Rows from block 7 of the image encoder of a small model that answers yes/no questions on an image's attributes, named by matrix and row number. Rows with one number belong to one channel. Each number is 200 + 40 x the weight over its row's rms, rounded and kept within 0 to 999. All counts start at 0.
After each channel's rows are labels from the 100 images, of 14976, where the channel reaches its highest value: "patch colour" is the nearest of a few named colours to the mean colour under the peak; "peak on" is the class under the peak. Only what is clearly more common there than usual is listed. The data: rendered roads seen from a driver's seat, with toy cars, trees and houses.
# convs0: expand 3x3 conv (encoder.blocks.7.convs.0.weight, 192x48x3x3, each kernel summed), inputs 0-47
# convs1: project pointwise conv (encoder.blocks.7.convs.1.weight, 48x192x1x1, transposed), outputs 0-47

convs0.90,160,308,188,215,193,236,171,218,205,162,231,171,197,202,183,218,179,180,207,168,230,224,140,138,193,145,264,163,195,155,223,223,208,182,221,250,92,124,211,250,152,183,198,137,193,153,192,242
convs1.90,188,227,214,206,197,205,190,210,205,173,196,223,212,123,224,175,221,191,153,195,91,148,251,271,155,220,193,265,145,177,197,191,288,199,207,169,264,217,203,244,181,204,180,316,185,199,178,241
patch colour: grey; pink
peak on: sky

convs0.63,194,294,123,183,207,175,216,182,205,216,231,166,164,192,273,218,202,249,173,113,177,185,176,227,119,205,140,166,181,194,165,243,181,230,210,194,153,123,173,211,103,159,224,210,188,205,197,233
convs1.63,268,186,154,195,179,203,211,168,200,218,199,228,209,98,191,151,180,163,185,211,206,213,193,226,102,263,176,200,106,246,141,201,131,223,188,130,229,258,213,146,198,198,192,219,177,257,229,195
patch colour: white
peak on: sky

convs0.143,232,203,174,207,197,182,174,135,204,305,213,235,187,220,228,231,210,244,229,159,163,175,210,215,133,191,169,204,90,244,142,241,129,212,186,181,162,183,170,186,193,211,268,271,165,164,181,247
convs1.143,203,171,225,193,196,263,210,235,207,160,80,198,226,178,185,93,204,180,178,202,196,207,203,242,180,207,209,190,155,192,203,198,176,208,182,244,231,200,195,209,200,187,116,197,312,199,202,91
patch colour: white
peak on: verge

convs0.30,202,264,165,191,204,171,259,213,215,136,221,226,167,265,241,203,268,191,187,177,180,207,153,205,116,156,206,182,137,267,111,207,219,225,263,225,135,177,182,261,250,254,189,197,186,193,199,183
convs1.30,250,191,201,189,212,214,222,243,188,200,214,203,190,179,243,172,122,205,205,225,201,113,133,126,175,301,240,187,227,196,221,213,163,212,116,151,296,177,192,185,264,162,237,232,172,191,203,203
patch colour: green
peak on: car

convs0.83,202,217,205,238,138,194,260,220,194,208,182,167,205,214,149,228,150,160,147,212,228,264,106,123,181,107,228,152,164,232,195,248,200,203,196,225,175,155,202,223,176,241,241,104,211,201,158,202
convs1.83,176,242,199,190,262,122,195,205,235,239,211,269,159,202,199,204,200,190,135,257,203,216,275,218,179,193,112,207,200,242,280,185,152,264,192,163,215,250,201,194,203,201,200,223,167,304,164,185
patch colour: grey
peak on: truck

convs0.80,232,271,172,246,166,230,195,239,211,192,195,209,190,223,184,214,203,175,196,195,212,144,169,113,183,185,297,90,204,167,168,232,238,211,223,271,187,149,239,220,137,197,241,145,173,151,195,161
convs1.80,194,218,186,271,248,175,152,194,199,234,211,197,289,206,268,234,200,189,196,147,163,190,160,187,207,234,218,181,189,136,261,275,128,107,192,205,142,234,251,237,189,217,245,239,221,202,175,244
patch colour: grey
peak on: truck

convs0.142,146,212,195,196,151,212,216,168,220,142,305,219,177,253,133,222,180,189,235,219,261,308,178,202,232,164,203,233,271,229,201,182,215,194,251,207,165,191,153,224,206,216,216,122,229,142,228,218
convs1.142,214,284,196,219,235,162,184,207,235,267,129,164,193,248,244,193,298,211,138,205,199,208,214,210,183,204,197,208,184,228,184,182,224,212,166,226,216,176,216,202,261,192,191,143,161,249,180,63
patch colour: green
peak on: tree

convs0.110,235,201,193,210,152,210,198,199,103,201,195,163,234,245,176,243,189,191,258,256,203,296,176,180,180,173,214,195,135,210,153,262,144,180,180,210,186,178,203,153,223,211,278,125,237,202,179,282
convs1.110,281,198,183,198,231,198,200,211,187,166,204,213,175,234,160,204,168,155,197,220,205,213,284,239,193,205,200,179,198,206,167,263,195,243,205,363,230,220,257,102,228,188,193,161,204,232,211,202
patch colour: grey
peak on: truck

convs0.77,167,216,236,193,172,221,182,206,195,171,311,202,143,229,199,219,228,160,212,222,227,278,192,210,241,229,288,245,283,206,211,151,176,218,220,173,146,240,135,231,169,242,179,130,257,186,193,211
convs1.77,216,232,196,137,191,205,187,154,202,202,161,231,217,218,212,128,242,212,158,203,225,155,170,184,195,224,202,195,232,213,156,171,199,200,166,172,212,195,266,142,212,208,190,228,70,321,189,123
patch colour: green
peak on: tree

convs0.54,193,229,146,258,178,205,185,237,249,222,167,201,137,201,259,153,242,195,166,169,112,171,192,186,149,174,221,94,170,193,176,206,219,136,203,153,173,226,201,205,131,258,248,207,147,198,150,225
convs1.54,280,134,201,226,173,201,185,206,174,197,211,191,196,119,140,216,185,192,200,234,208,246,197,225,100,282,213,296,179,204,170,205,156,266,200,151,191,214,209,186,254,209,125,222,207,231,203,242
patch colour: pink; white
peak on: sky

convs0.154,206,249,209,262,210,174,238,188,195,264,259,221,101,244,176,203,184,186,151,195,161,222,187,174,265,218,192,185,209,207,195,190,191,233,243,254,117,173,169,288,89,202,209,194,205,196,244,186
convs1.154,157,104,224,142,102,232,188,195,196,198,162,84,212,201,207,109,214,219,199,159,187,200,213,214,197,204,228,266,191,259,235,193,202,163,211,195,190,234,167,204,213,224,196,181,298,195,191,202
patch colour: grey
peak on: truck

convs0.93,156,212,216,190,201,221,255,181,187,192,217,254,190,203,200,163,175,235,219,173,146,165,215,148,244,153,203,191,215,173,156,206,244,228,279,194,163,95,221,241,69,200,276,191,192,170,183,229
convs1.93,218,186,106,179,198,211,200,267,187,278,177,196,184,193,132,251,175,162,209,193,181,200,154,152,258,220,133,135,184,198,245,207,179,202,174,195,228,304,202,223,217,205,295,249,232,198,190,184
patch colour: pink; white
peak on: verge